Weights of a small contrastive image-text model.
Training: soap at rate 0.0024, 6800 steps, batches of 256.
Data: trained on rosettes with rotational symmetry, 97500 training examples, 17.9 epochs.
Rows from block 7 of the image encoder of a small contrastive image-text model, named by matrix and row number. Rows with one number within an expert belong to one neuron, the router's apart. Each number is 200 + 20 x the weight over its row's rms, rounded and kept within 0 to 999. All counts start at 0. After the name is the row's rms in percent of the matrix's.
Before each expert's rows are labels from the 100 images, of 14848, where the router gives the expert most weight on average: "lies over" is the class under the peak. Only what is clearly more common there than usual is listed. The data: rosettes with rotational symmetry.
# router: router (encoder.blocks.7.mlp.router.weight, 4x256, trained with AdamW), inputs 86-171
# gate: expert gate (encoder.blocks.7.mlp.gate, 4x64x256), inputs 86-171
# up: expert up (encoder.blocks.7.mlp.up, 4x64x256), inputs 86-171
# down: expert down (encoder.blocks.7.mlp.down, 4x256x64, transposed), outputs 86-171

# expert 3
lies over: rosette
router.3,104,235,202,226,193,189,184,193,196,212,222,255,240,199,178,165,197,215,183,216,185,192,191,164,203,219,206,194,189,183,203,222,176,208,185,169,203,207,178,202,254,190,177,178,206,219,186,201,238,212,188,211,190,248,185,199,194,253,201,202,203,239,173,220,185,201,233,215,256,196,212,213,206,220,206,189,193,223,218,166,194,207,191,179,231,239,198
gate.0,104,186,220,194,184,199,175,200,209,189,198,232,202,211,201,219,204,207,214,195,200,212,226,193,191,219,184,160,207,195,214,179,193,227,242,183,247,213,187,200,243,215,222,170,216,175,205,234,205,164,210,224,209,208,223,227,207,206,212,213,185,207,203,231,172,201,179,194,205,214,205,152,169,229,186,179,208,239,206,210,212,211,220,207,211,209,182
up.0,101,197,208,216,204,189,198,221,237,197,197,217,195,202,199,199,207,181,211,243,208,152,196,204,216,202,204,216,215,162,215,195,193,202,196,138,221,206,188,153,251,225,239,181,201,191,198,239,216,171,197,224,202,214,217,230,171,198,204,226,182,192,188,227,185,184,160,200,201,212,198,185,214,205,193,185,194,172,182,220,180,204,204,215,179,204,182
down.0,102,220,180,228,199,170,250,234,185,198,237,194,199,161,211,217,205,188,216,197,204,228,223,209,173,168,177,184,198,221,182,172,209,250,184,201,185,206,178,187,199,196,187,228,168,179,161,182,182,191,203,225,195,210,192,209,213,200,213,200,194,191,217,204,205,231,218,200,164,164,168,209,193,166,197,211,198,182,195,170,209,195,191,199,188,181,196
gate.1,095,214,181,207,204,192,199,217,213,180,195,239,197,223,201,233,230,175,178,212,206,202,258,211,229,199,183,219,167,201,211,223,188,199,193,175,233,191,190,188,198,194,214,179,223,203,191,220,207,203,199,196,180,198,190,193,184,220,179,201,185,221,188,205,183,219,166,172,156,217,194,173,182,224,211,204,203,210,192,176,215,198,189,197,213,215,211
up.1,094,195,199,183,202,219,211,195,212,195,193,201,197,220,196,205,200,177,199,198,178,233,280,227,207,200,176,190,180,167,210,187,175,205,194,197,183,188,197,158,179,217,228,188,198,185,202,211,194,162,178,193,178,201,168,198,198,207,185,202,176,193,223,190,162,204,182,162,226,189,219,181,212,217,231,198,236,222,184,181,161,167,223,200,173,257,211
down.1,095,186,188,202,209,197,189,211,161,219,212,191,221,149,195,205,217,186,219,194,192,170,182,210,195,207,185,184,234,185,218,192,201,251,229,217,171,180,211,216,190,219,219,226,212,210,210,199,164,169,217,183,229,195,186,213,190,190,204,227,234,205,182,235,202,187,196,136,183,203,190,205,203,237,214,239,210,195,196,192,202,211,232,173,219,227,193
gate.2,098,244,211,181,218,210,211,185,218,186,195,163,202,197,194,201,208,253,232,212,188,178,213,188,168,206,220,195,210,190,184,200,217,191,217,178,211,208,184,187,187,213,198,239,176,181,217,197,177,208,237,211,185,191,204,175,249,198,194,201,211,231,215,198,224,193,180,215,177,206,203,199,209,177,182,206,203,210,182,198,241,203,222,173,210,169,201
up.2,099,224,222,207,212,227,213,184,200,211,220,157,210,205,153,226,214,188,244,219,224,181,213,183,195,165,212,235,176,213,197,185,187,164,188,216,194,212,183,198,189,223,224,251,187,225,196,196,194,197,213,232,204,205,206,167,216,213,221,189,219,266,225,190,222,174,220,210,189,172,214,221,176,200,191,200,183,221,184,202,205,184,153,180,199,184,222
down.2,100,199,140,193,213,214,195,216,208,196,199,198,158,232,218,209,206,221,190,179,184,201,168,201,202,186,178,196,206,192,201,242,194,217,215,259,212,184,178,244,178,179,203,198,187,240,216,179,187,230,190,196,195,202,178,224,176,210,202,176,177,155,226,198,207,234,227,201,215,158,172,192,206,211,204,210,228,162,174,216,217,215,173,199,181,238,197
gate.3,100,220,142,213,149,209,185,181,208,193,210,190,164,190,217,197,186,213,194,205,202,171,208,205,218,216,225,214,181,201,181,184,169,212,202,210,236,201,184,184,207,204,207,218,218,185,181,210,206,190,172,206,230,182,225,137,204,207,214,174,175,202,185,172,181,185,209,189,198,201,186,220,177,202,203,238,214,169,184,175,213,189,217,186,217,195,206
up.3,088,195,160,203,183,214,183,187,194,215,236,198,167,200,184,171,184,185,189,193,186,197,211,174,192,177,236,236,166,198,195,189,185,200,202,189,187,207,198,198,223,195,208,220,179,229,193,210,204,220,171,176,220,190,199,172,192,184,209,186,189,210,190,182,204,161,242,191,184,218,186,229,179,213,191,237,189,177,204,179,218,190,160,209,213,194,213
down.3,104,219,222,204,203,180,233,169,200,197,214,201,209,247,199,210,246,185,206,195,200,180,187,201,238,198,194,208,178,202,227,215,199,234,185,207,228,191,258,174,230,196,174,211,220,179,183,189,175,218,199,204,194,199,179,218,183,209,217,184,219,165,184,206,192,248,190,187,215,224,210,193,186,197,204,175,181,215,189,201,193,233,254,191,179,221,192
gate.4,109,182,172,223,180,210,200,174,222,208,175,167,211,173,192,225,220,207,187,193,203,205,177,226,194,178,260,197,243,224,169,197,235,207,173,183,219,181,231,202,198,206,232,231,188,199,216,172,224,207,169,195,177,169,197,239,204,202,169,153,216,221,207,202,194,234,228,194,167,195,176,219,201,240,182,217,229,222,171,227,198,198,210,178,189,184,186
up.4,113,153,173,185,222,165,242,204,197,182,215,226,217,221,238,187,170,172,205,185,207,223,195,192,189,221,161,207,193,183,203,185,210,220,218,221,185,218,198,202,215,215,231,192,181,220,166,203,184,177,204,206,229,214,197,217,186,180,217,201,207,189,186,190,183,231,170,198,209,151,222,219,224,174,177,201,167,205,224,203,224,185,184,253,187,198,146
down.4,103,191,240,208,215,203,205,225,204,191,183,204,202,227,179,204,175,204,201,186,178,186,181,231,149,209,214,250,216,211,153,202,191,183,172,201,196,210,231,172,185,222,193,167,208,180,224,180,212,178,194,211,190,227,166,179,206,202,171,222,208,224,220,207,186,153,184,173,218,183,174,191,210,201,170,166,191,194,157,221,194,214,219,205,199,196,208
gate.5,097,162,217,165,193,199,202,208,190,191,192,177,171,197,197,210,204,233,206,164,216,209,207,181,203,208,183,225,197,225,236,193,214,162,195,186,208,201,202,185,194,199,182,218,189,251,200,185,188,227,190,195,190,214,173,193,169,197,196,210,173,246,173,230,212,177,186,223,219,210,195,182,214,252,179,208,238,171,194,214,200,178,165,212,194,189,185
up.5,104,167,227,210,218,200,187,196,239,175,234,209,172,219,186,218,178,188,191,218,230,160,217,176,197,188,188,227,193,218,220,183,223,211,225,197,221,208,236,190,226,203,203,197,190,253,222,192,220,204,208,225,214,236,197,216,214,218,185,225,195,166,202,224,185,201,171,202,218,203,185,213,199,208,162,196,185,172,202,209,191,206,179,199,174,215,224
down.5,094,202,187,211,189,175,197,229,193,191,203,256,199,202,203,199,188,210,234,201,196,195,213,162,200,185,195,255,168,193,224,190,171,194,196,192,213,247,202,183,191,216,191,213,147,227,190,163,195,175,166,183,205,212,222,218,179,195,179,217,192,208,205,199,225,182,189,204,209,201,185,184,191,186,236,169,211,218,200,224,196,180,179,210,201,220,209
gate.6,101,250,227,214,178,203,194,180,206,191,192,217,190,174,176,211,252,219,215,199,193,170,223,185,144,199,191,215,214,216,217,222,186,164,236,217,236,182,212,219,186,197,206,190,211,184,197,207,158,203,189,212,189,203,190,208,177,166,196,213,223,176,214,202,201,172,229,204,185,224,205,224,191,206,184,177,188,190,163,223,197,221,206,209,227,225,226
up.6,102,189,174,193,181,206,237,203,201,170,180,184,175,206,169,198,190,171,201,192,185,235,187,200,215,199,235,204,197,190,177,203,214,158,218,181,176,204,172,184,194,189,199,220,208,231,200,183,193,220,195,189,193,194,229,242,203,201,200,199,184,184,172,199,180,171,201,188,209,218,175,212,198,200,183,236,194,202,214,214,211,185,198,174,236,204,203
down.6,103,242,222,184,186,207,165,193,210,215,229,222,192,200,200,217,214,225,208,202,170,180,210,172,161,202,199,184,173,193,216,132,170,232,207,211,153,225,180,200,196,202,212,184,221,212,220,141,200,184,205,200,218,240,215,204,217,161,224,208,193,230,201,207,177,197,230,177,206,210,237,191,189,224,196,162,189,187,217,205,219,234,174,216,190,186,219
gate.7,101,173,195,200,224,199,187,206,234,180,189,216,221,180,180,194,189,156,199,218,219,161,179,190,197,234,174,202,206,198,194,189,204,208,206,187,197,174,184,193,204,192,188,166,184,151,196,222,224,178,222,211,208,179,179,196,202,184,199,207,200,186,209,191,192,177,199,227,204,216,205,118,188,164,205,202,167,234,186,217,219,223,170,220,215,199,207
up.7,092,174,200,181,213,182,197,189,215,206,179,219,192,172,185,162,197,173,186,187,233,194,168,197,216,241,187,209,245,208,167,203,199,212,177,200,175,184,194,187,196,182,199,155,219,172,225,227,235,188,193,194,221,227,180,197,204,210,204,193,183,185,222,204,222,177,197,221,217,204,226,139,191,203,197,240,163,241,176,221,186,227,178,227,178,217,192
down.7,099,182,225,187,220,196,189,169,192,211,219,202,183,203,170,186,183,195,164,171,172,221,194,174,216,206,240,223,202,185,208,197,203,210,197,191,182,212,190,184,222,184,233,170,201,215,186,185,192,169,177,178,182,220,226,199,177,201,176,215,226,215,248,229,220,178,172,209,190,217,215,201,224,217,175,228,180,216,224,193,194,186,213,221,189,195,218

# expert 2
lies over: rosette
router.2,106,218,201,201,205,162,203,213,219,223,176,149,181,179,193,173,241,204,231,170,196,210,172,187,221,200,203,188,222,204,226,194,195,195,183,199,190,185,214,196,206,208,246,225,200,228,188,203,183,219,218,217,203,201,195,185,193,214,179,200,221,205,238,230,178,198,216,237,245,171,184,205,203,211,201,199,202,213,204,192,198,234,231,230,224,164,205
gate.0,101,243,227,180,174,217,204,180,237,195,212,242,222,179,201,180,190,203,182,240,150,179,224,187,188,197,225,239,199,178,203,198,209,174,188,230,203,217,216,214,182,200,202,212,208,213,206,189,204,226,189,208,203,232,244,175,223,233,177,222,217,199,171,210,206,223,204,178,204,182,191,189,204,204,206,242,200,201,217,218,216,223,199,190,175,209,248
up.0,101,204,229,196,168,152,201,205,189,227,214,233,186,180,193,207,208,196,201,167,193,213,213,209,188,220,189,165,217,186,230,211,214,188,191,219,205,203,225,204,173,212,206,221,209,213,230,196,194,204,220,209,231,207,238,229,207,208,216,196,176,222,192,196,153,221,228,191,181,206,158,226,179,204,157,220,244,171,187,216,219,204,225,172,207,182,204
down.0,107,173,214,171,207,231,181,203,192,211,191,174,244,229,213,177,183,230,205,206,197,215,221,218,150,194,192,225,197,207,178,206,195,190,189,161,215,223,179,218,242,192,215,201,225,180,189,243,222,224,199,220,177,208,198,231,156,192,167,212,172,235,201,202,180,191,192,213,206,188,217,191,163,224,219,198,208,226,177,186,162,222,213,216,191,200,204
gate.1,099,182,195,219,179,189,217,202,184,224,195,271,189,222,216,213,212,180,164,212,180,184,226,213,201,201,209,162,220,196,205,221,229,207,216,182,189,205,207,199,190,191,203,227,204,204,208,184,190,207,222,219,165,209,172,181,237,199,186,181,231,256,207,200,178,198,210,203,230,218,191,177,167,195,204,181,200,173,205,227,223,237,192,211,177,166,188
up.1,107,195,202,215,225,220,222,201,193,216,209,208,165,219,211,215,201,169,200,191,221,182,231,206,221,210,214,216,224,186,206,191,206,141,179,159,182,180,189,226,201,189,187,241,198,223,190,180,194,188,199,211,159,186,151,198,203,202,194,196,204,227,189,182,193,211,202,186,210,185,183,192,208,208,220,200,175,130,206,225,193,188,171,214,185,188,182
down.1,106,201,196,225,188,224,203,193,204,213,208,211,249,224,207,216,164,230,215,193,205,187,219,185,159,188,214,247,238,203,184,200,200,178,200,193,212,199,214,185,194,189,215,150,206,193,200,195,212,189,214,205,225,242,225,223,211,221,191,200,166,203,192,206,205,160,210,222,193,196,211,234,229,183,190,181,204,244,237,194,188,196,229,222,187,198,221
gate.2,090,219,203,186,206,208,190,217,172,224,188,214,208,218,211,200,225,206,177,199,178,193,221,201,197,219,194,243,165,208,166,191,230,167,198,215,222,206,210,210,191,198,223,162,189,184,217,191,190,219,200,211,187,237,158,202,239,214,225,203,186,190,190,195,228,213,202,199,220,203,223,199,194,202,232,183,190,212,206,210,191,161,199,224,220,231,186
up.2,101,197,186,177,171,199,202,190,220,174,241,188,231,200,214,221,188,175,196,202,200,193,231,221,195,210,200,228,199,208,204,194,244,220,221,218,156,168,172,197,199,189,188,217,202,190,187,200,179,190,217,173,198,155,257,182,161,177,232,177,231,176,177,182,212,221,170,196,149,224,156,194,228,237,214,197,241,171,210,184,200,189,183,199,178,205,185
down.2,095,211,212,175,173,206,203,203,193,200,205,179,186,190,204,170,205,196,207,205,216,191,184,201,256,216,211,183,201,209,212,221,177,223,184,199,224,201,215,197,227,211,196,173,184,205,205,185,197,206,207,237,175,219,172,186,180,188,180,195,221,206,220,167,195,193,193,184,220,216,179,184,175,196,217,169,202,203,210,218,213,201,214,185,177,198,227
gate.3,097,205,170,182,222,215,177,209,208,219,179,213,181,205,231,202,209,177,194,205,203,210,215,170,188,186,216,197,208,228,208,249,204,217,209,199,184,168,202,205,215,207,193,203,218,216,213,210,201,202,219,175,192,225,243,226,215,200,182,201,207,202,195,214,213,178,192,188,218,189,184,201,219,199,212,213,186,218,223,213,173,231,178,190,206,221,261
up.3,095,208,207,183,206,196,193,206,206,208,203,207,191,219,187,203,199,182,185,213,190,211,219,183,181,165,181,199,201,225,183,231,178,184,224,198,200,170,205,235,209,213,231,206,236,237,222,221,196,174,247,210,193,203,241,218,239,204,182,212,189,203,180,199,233,170,197,171,201,202,213,179,229,217,211,199,219,231,276,219,141,208,188,192,213,236,218
down.3,105,182,193,214,205,186,196,168,218,199,214,222,201,203,201,193,198,197,176,159,185,186,179,211,204,177,208,194,190,173,215,212,199,205,194,227,204,227,234,239,219,214,234,183,213,190,215,216,174,207,187,193,176,214,190,197,205,227,194,221,195,190,215,233,197,210,180,214,230,216,203,191,206,228,203,194,185,211,175,213,180,193,178,206,222,181,166
gate.4,095,213,198,224,195,195,204,205,201,180,194,242,211,215,193,146,187,210,201,159,199,196,185,180,180,196,165,195,237,216,180,229,209,176,193,237,186,188,234,184,208,197,195,210,197,191,211,232,185,253,225,198,197,242,224,224,252,197,208,218,179,233,175,199,210,179,230,190,185,188,216,205,166,192,192,201,213,212,200,173,199,210,208,197,194,180,236
up.4,089,205,204,206,157,234,215,202,165,203,232,202,205,210,194,202,216,167,241,244,214,199,195,203,233,218,148,240,147,165,197,184,222,204,176,179,184,205,179,217,227,208,218,206,191,179,183,200,180,181,182,197,184,194,183,190,176,159,213,184,229,189,215,196,197,217,194,206,210,213,190,162,201,169,225,214,191,215,180,199,182,191,188,217,227,197,185
down.4,104,201,223,152,195,170,200,231,239,243,200,221,168,206,217,193,183,189,204,208,183,207,196,228,172,174,208,214,213,183,200,209,193,186,197,231,210,193,235,191,217,178,159,185,210,198,184,176,221,187,169,201,172,203,226,209,216,205,200,207,194,201,222,206,200,163,201,226,205,235,198,201,214,214,225,182,180,219,234,186,216,217,170,209,223,186,179
gate.5,103,143,200,223,236,183,181,194,224,222,213,224,183,210,212,170,205,188,210,156,199,198,197,168,202,195,206,210,188,201,192,193,218,222,224,218,209,233,213,168,204,213,188,167,197,208,174,222,197,199,204,244,214,188,221,208,180,194,192,206,169,164,211,193,190,182,190,211,208,214,207,200,206,189,181,240,172,191,188,184,153,184,204,185,200,233,185
up.5,103,219,203,199,170,145,207,185,192,205,195,188,237,208,220,225,209,242,189,234,202,189,196,230,201,216,212,182,189,216,201,212,191,190,189,200,188,194,210,221,176,189,220,225,178,206,212,204,210,208,194,181,206,246,205,200,240,214,201,193,201,233,200,193,190,206,189,171,177,183,197,223,194,190,214,163,211,213,192,209,204,213,201,214,204,190,249
down.5,082,214,192,154,214,186,185,199,182,210,219,188,209,227,202,202,203,197,239,178,179,242,209,195,177,207,181,217,157,212,181,199,221,181,169,218,195,234,179,175,198,196,217,220,178,206,162,180,198,201,211,190,224,224,207,180,187,192,223,187,195,203,220,182,170,196,193,184,206,196,180,178,204,178,198,188,154,206,199,178,173,182,203,188,166,223,191
gate.6,104,214,175,200,209,219,196,198,197,216,199,213,183,154,175,206,213,194,178,196,200,168,194,169,151,173,260,233,173,200,189,234,182,210,187,196,185,157,245,241,241,185,188,210,213,166,216,200,237,162,183,198,177,203,197,187,188,201,163,186,206,185,218,200,235,189,240,196,172,201,195,238,227,242,221,172,191,181,196,185,207,215,234,166,224,226,228
up.6,104,220,193,185,172,236,203,196,180,184,190,171,204,179,208,216,210,188,220,146,189,240,202,207,216,233,189,213,221,237,181,194,193,143,184,206,201,164,168,175,205,199,201,192,203,188,187,176,211,201,184,190,202,204,205,159,182,189,181,235,174,202,202,213,201,194,194,191,211,198,189,193,187,189,186,202,220,195,204,157,219,222,183,215,197,181,197
down.6,106,185,211,175,203,181,205,185,217,208,197,170,182,177,199,191,228,230,218,243,197,184,214,201,202,238,190,197,196,190,203,178,198,186,200,209,202,179,219,204,211,215,244,233,181,175,192,221,206,166,224,205,230,184,206,188,194,212,208,216,165,182,224,219,223,192,235,193,218,196,194,171,179,207,201,192,244,214,178,181,168,197,202,197,175,167,203
gate.7,100,191,165,195,210,175,180,199,194,207,174,158,202,173,172,191,210,187,226,191,192,172,166,225,166,212,207,194,203,215,207,210,211,160,221,176,216,177,202,207,216,188,213,206,195,190,186,191,186,210,236,179,206,208,241,175,205,200,186,215,190,211,217,208,197,207,184,214,201,155,206,229,242,188,195,215,216,165,180,183,205,203,170,167,183,221,224
up.7,096,200,184,196,212,225,201,240,201,199,182,169,199,198,209,209,186,185,190,246,206,199,198,195,206,212,191,183,225,203,219,184,177,205,210,194,199,194,168,156,226,205,220,160,205,210,201,209,172,185,199,176,228,219,199,175,174,188,233,191,206,207,214,184,184,214,196,187,209,217,198,189,221,216,172,218,250,198,191,166,188,215,164,196,227,192,234
down.7,101,173,217,248,218,197,204,199,201,208,161,206,234,184,204,185,170,191,197,201,219,180,201,180,228,221,222,229,189,221,186,197,173,169,195,211,194,232,208,190,197,202,203,230,215,198,201,229,219,219,169,201,209,163,165,169,222,201,178,184,188,177,201,225,179,209,204,204,224,191,202,209,209,179,190,225,197,204,205,233,211,186,217,169,198,195,209

# expert 1
lies over: backdrop
router.1,092,201,197,197,206,245,158,194,217,194,227,159,191,150,242,192,183,196,232,169,189,224,206,199,230,231,166,196,215,203,220,186,207,216,210,188,201,183,210,177,214,200,208,174,239,202,205,174,219,182,182,219,201,190,180,182,194,173,185,199,197,168,192,182,184,194,202,241,206,193,170,186,197,194,199,197,210,176,145,197,211,226,191,220,212,240,211
gate.0,109,162,194,221,199,191,217,233,177,214,217,213,189,187,209,177,178,202,174,199,181,218,217,169,187,226,157,162,196,188,197,217,217,220,223,169,174,188,179,187,242,175,154,200,201,202,231,221,184,180,197,173,215,197,199,216,212,207,226,188,178,205,181,199,173,191,180,197,206,238,183,181,186,170,172,188,158,222,185,197,174,194,211,240,208,190,214
up.0,109,161,223,245,176,196,244,181,213,181,196,197,189,232,160,194,184,226,193,209,199,206,185,176,209,224,167,178,198,170,208,202,209,219,237,231,152,191,198,228,216,198,174,219,201,204,219,206,196,220,213,214,184,195,182,178,216,198,180,194,198,208,189,173,190,197,185,199,207,233,196,160,165,195,213,182,190,247,194,190,186,189,220,170,205,214,208
down.0,101,202,196,203,192,183,149,191,188,186,199,221,172,206,206,203,196,209,232,222,219,228,225,169,223,212,188,183,171,212,211,195,180,188,167,201,215,184,221,216,216,204,208,244,182,167,181,161,201,197,186,205,214,179,195,233,168,237,218,194,210,197,179,206,186,161,210,221,191,209,185,199,162,213,209,197,204,171,181,207,213,215,182,172,159,218,191
gate.1,094,168,192,170,198,195,202,208,185,212,184,196,211,228,205,159,227,182,209,216,193,195,187,205,183,212,213,214,202,227,214,189,202,185,174,206,173,196,193,253,217,199,197,203,190,214,197,176,201,200,208,201,198,204,200,167,194,206,218,194,192,215,180,193,213,205,152,166,206,157,213,168,198,172,182,198,219,195,203,198,198,215,198,197,208,196,183
up.1,099,204,237,211,221,187,224,191,230,186,215,206,192,197,196,211,156,200,175,216,199,180,211,181,203,198,223,211,187,179,200,214,196,211,220,200,206,224,218,160,203,182,205,188,220,223,217,259,187,195,187,181,197,169,228,235,217,201,189,195,201,172,187,213,165,170,222,211,170,231,173,240,190,209,191,213,188,212,189,180,170,169,186,227,218,191,218
down.1,094,183,217,168,157,211,166,180,177,195,227,212,193,208,166,187,188,224,176,203,211,215,181,219,150,190,192,224,186,207,188,198,218,200,195,199,201,170,214,200,250,215,207,212,207,180,214,172,218,201,224,174,208,182,235,231,187,199,252,208,200,222,200,184,181,187,219,185,202,198,235,188,190,209,233,221,182,225,191,171,166,172,174,186,206,185,184
gate.2,105,218,178,170,188,225,228,189,191,198,182,169,221,202,211,213,186,206,198,177,208,218,196,214,180,230,179,185,243,231,189,192,242,228,223,163,207,206,162,206,191,198,222,186,200,205,189,200,178,199,171,197,192,222,213,200,204,201,227,190,205,221,187,200,186,233,186,223,213,222,213,212,188,203,177,193,204,171,203,166,201,211,218,197,246,182,186
up.2,105,164,252,188,204,162,236,200,225,223,191,225,165,186,195,207,225,178,208,209,193,181,175,215,195,192,224,203,173,172,207,195,196,144,162,213,193,192,196,194,203,178,227,174,199,191,210,216,236,235,195,211,211,210,225,201,214,209,193,198,186,196,186,241,197,217,210,221,209,171,214,205,196,195,199,186,227,203,170,198,164,202,202,198,186,212,213
down.2,101,231,223,205,188,211,179,205,208,194,180,195,154,236,175,174,183,177,218,198,181,218,212,213,202,241,198,208,193,169,205,228,220,203,214,198,182,235,219,225,219,239,202,173,220,193,219,175,179,194,198,191,165,219,157,232,156,191,167,192,197,186,223,237,174,183,175,215,224,216,189,181,222,191,164,183,216,191,217,225,201,176,200,220,191,213,177
gate.3,108,201,221,192,227,213,197,212,194,223,176,216,167,181,182,199,202,218,187,202,179,207,173,170,235,194,200,225,219,195,238,216,196,204,175,198,165,184,199,222,193,242,201,203,209,205,197,209,215,215,213,229,185,197,186,188,167,191,230,210,215,198,217,246,208,176,216,192,219,144,200,213,195,179,213,166,172,185,161,189,166,207,188,194,196,212,217
up.3,103,183,245,199,203,210,182,223,188,207,179,200,187,172,178,223,207,201,175,184,199,194,170,209,199,214,192,217,175,177,214,203,211,197,169,178,159,206,180,158,212,204,214,211,231,197,161,235,248,172,208,216,194,220,177,191,183,206,196,203,211,212,212,210,237,170,179,183,191,150,190,190,213,184,229,162,188,183,183,196,155,162,142,213,210,220,198
down.3,104,175,189,175,187,212,212,212,214,180,206,199,193,203,210,194,190,227,213,183,243,187,182,197,186,178,208,207,207,181,199,192,208,198,216,219,172,188,242,179,174,213,197,201,183,194,177,202,168,214,177,193,208,171,186,220,170,213,203,209,226,213,177,196,213,166,208,189,195,159,187,164,195,167,213,195,174,183,196,188,184,197,222,223,192,210,211
gate.4,099,218,176,179,217,205,211,234,177,183,211,264,172,238,191,178,190,216,224,197,210,137,209,219,175,169,237,189,199,154,175,200,211,179,182,173,222,193,201,175,174,180,233,197,184,184,185,180,206,172,198,198,198,190,184,196,207,199,209,194,216,187,162,203,175,203,211,186,177,225,231,184,218,215,181,196,198,202,227,186,182,172,197,176,207,195,204
up.4,100,197,174,193,246,193,234,246,234,165,212,217,167,216,206,174,193,193,216,220,214,190,189,211,148,205,220,204,210,147,206,170,235,204,185,191,189,197,201,153,191,182,233,192,179,187,186,182,211,165,201,173,214,203,216,235,189,190,200,205,204,183,177,204,195,201,195,211,188,213,201,206,204,194,200,218,187,200,195,181,202,211,168,182,211,219,169
down.4,097,197,186,203,214,163,182,202,185,187,177,190,215,223,187,229,200,183,208,190,209,165,187,186,233,219,183,216,181,212,184,212,211,209,161,225,194,200,189,227,198,185,174,176,234,217,195,175,233,193,191,203,189,207,216,230,187,206,228,179,182,185,184,194,194,199,205,201,264,207,215,157,227,195,179,203,151,223,191,215,166,216,204,194,216,216,216
gate.5,102,202,176,211,231,211,186,201,204,207,176,186,189,136,226,213,184,202,194,189,196,217,205,161,189,179,184,182,226,225,184,205,187,237,186,197,195,197,177,170,180,194,193,231,230,197,183,219,207,211,223,216,203,219,212,187,175,187,192,226,187,174,227,185,170,186,235,210,219,211,157,177,190,196,233,183,219,205,193,210,241,198,231,195,215,200,184
up.5,095,210,262,215,226,181,239,197,205,210,199,171,199,169,211,210,193,185,179,219,200,212,177,177,191,183,210,176,231,164,224,181,213,192,192,187,177,187,216,228,172,206,193,193,157,227,203,225,180,211,195,215,203,186,214,237,222,217,188,186,174,173,195,187,229,192,168,233,197,183,195,196,186,159,183,190,197,178,158,213,173,200,211,222,199,186,198
down.5,097,184,189,209,206,195,212,186,224,220,197,186,223,182,172,232,219,216,185,216,202,268,197,187,187,234,205,197,208,206,224,204,182,175,195,194,211,212,195,209,183,199,232,127,205,210,192,192,196,215,197,210,213,207,196,190,200,191,172,176,188,194,188,195,192,235,196,161,247,203,236,202,231,211,176,205,226,199,228,197,165,200,232,182,221,227,222
gate.6,098,238,216,221,188,175,220,206,172,175,198,190,205,192,177,180,237,185,210,176,181,208,220,204,177,195,203,210,222,209,210,222,174,186,157,179,211,216,214,172,148,238,202,194,226,233,200,191,176,228,214,208,199,219,210,190,183,198,188,193,183,200,145,211,189,211,196,174,190,197,199,204,205,182,190,214,175,191,191,192,250,171,186,202,192,239,220
up.6,091,196,200,231,184,172,206,188,202,200,223,206,174,215,183,194,211,179,189,198,191,170,213,203,205,178,185,227,187,183,186,184,208,220,187,195,193,226,264,197,181,223,193,241,195,209,206,151,205,214,183,202,173,181,218,210,245,201,177,222,178,190,203,204,195,173,173,186,179,192,210,190,207,196,207,181,172,215,243,207,223,168,215,176,228,225,188
down.6,091,242,222,213,173,221,174,198,221,202,198,170,182,212,203,233,183,179,217,209,193,214,165,246,190,226,178,181,183,205,235,196,194,213,201,227,205,187,169,236,228,179,169,192,200,213,203,192,196,191,189,202,187,241,215,229,237,203,183,185,191,168,172,184,183,185,191,195,235,188,195,213,188,224,178,211,205,219,200,203,211,179,189,225,232,195,200
gate.7,092,199,205,190,230,196,186,189,227,197,226,208,198,201,188,191,174,187,189,201,184,185,274,148,178,184,216,215,218,163,204,190,181,219,210,223,182,234,235,199,197,189,206,156,207,177,191,207,208,203,221,179,172,227,222,199,220,175,203,219,207,196,174,200,189,237,227,196,232,219,204,174,218,213,193,222,200,186,190,190,193,171,180,173,252,188,185
up.7,092,191,206,212,196,206,221,193,195,204,184,187,189,163,185,181,208,180,234,181,209,171,207,204,204,210,189,206,206,184,213,201,188,164,215,144,217,183,195,184,166,227,193,215,207,190,197,176,193,190,226,200,216,221,176,202,220,201,217,205,184,196,196,209,219,221,190,195,147,182,217,235,223,214,191,173,238,157,166,191,181,230,217,184,190,222,205
down.7,097,178,231,200,225,200,180,207,221,191,166,185,243,167,210,191,222,215,194,224,179,173,180,161,181,214,207,203,234,191,184,189,198,237,210,204,199,188,211,202,198,198,208,211,194,205,176,195,177,202,189,198,238,212,205,200,143,242,201,233,202,223,177,211,220,203,206,183,189,202,193,211,188,217,208,204,186,214,185,190,181,201,220,181,164,193,214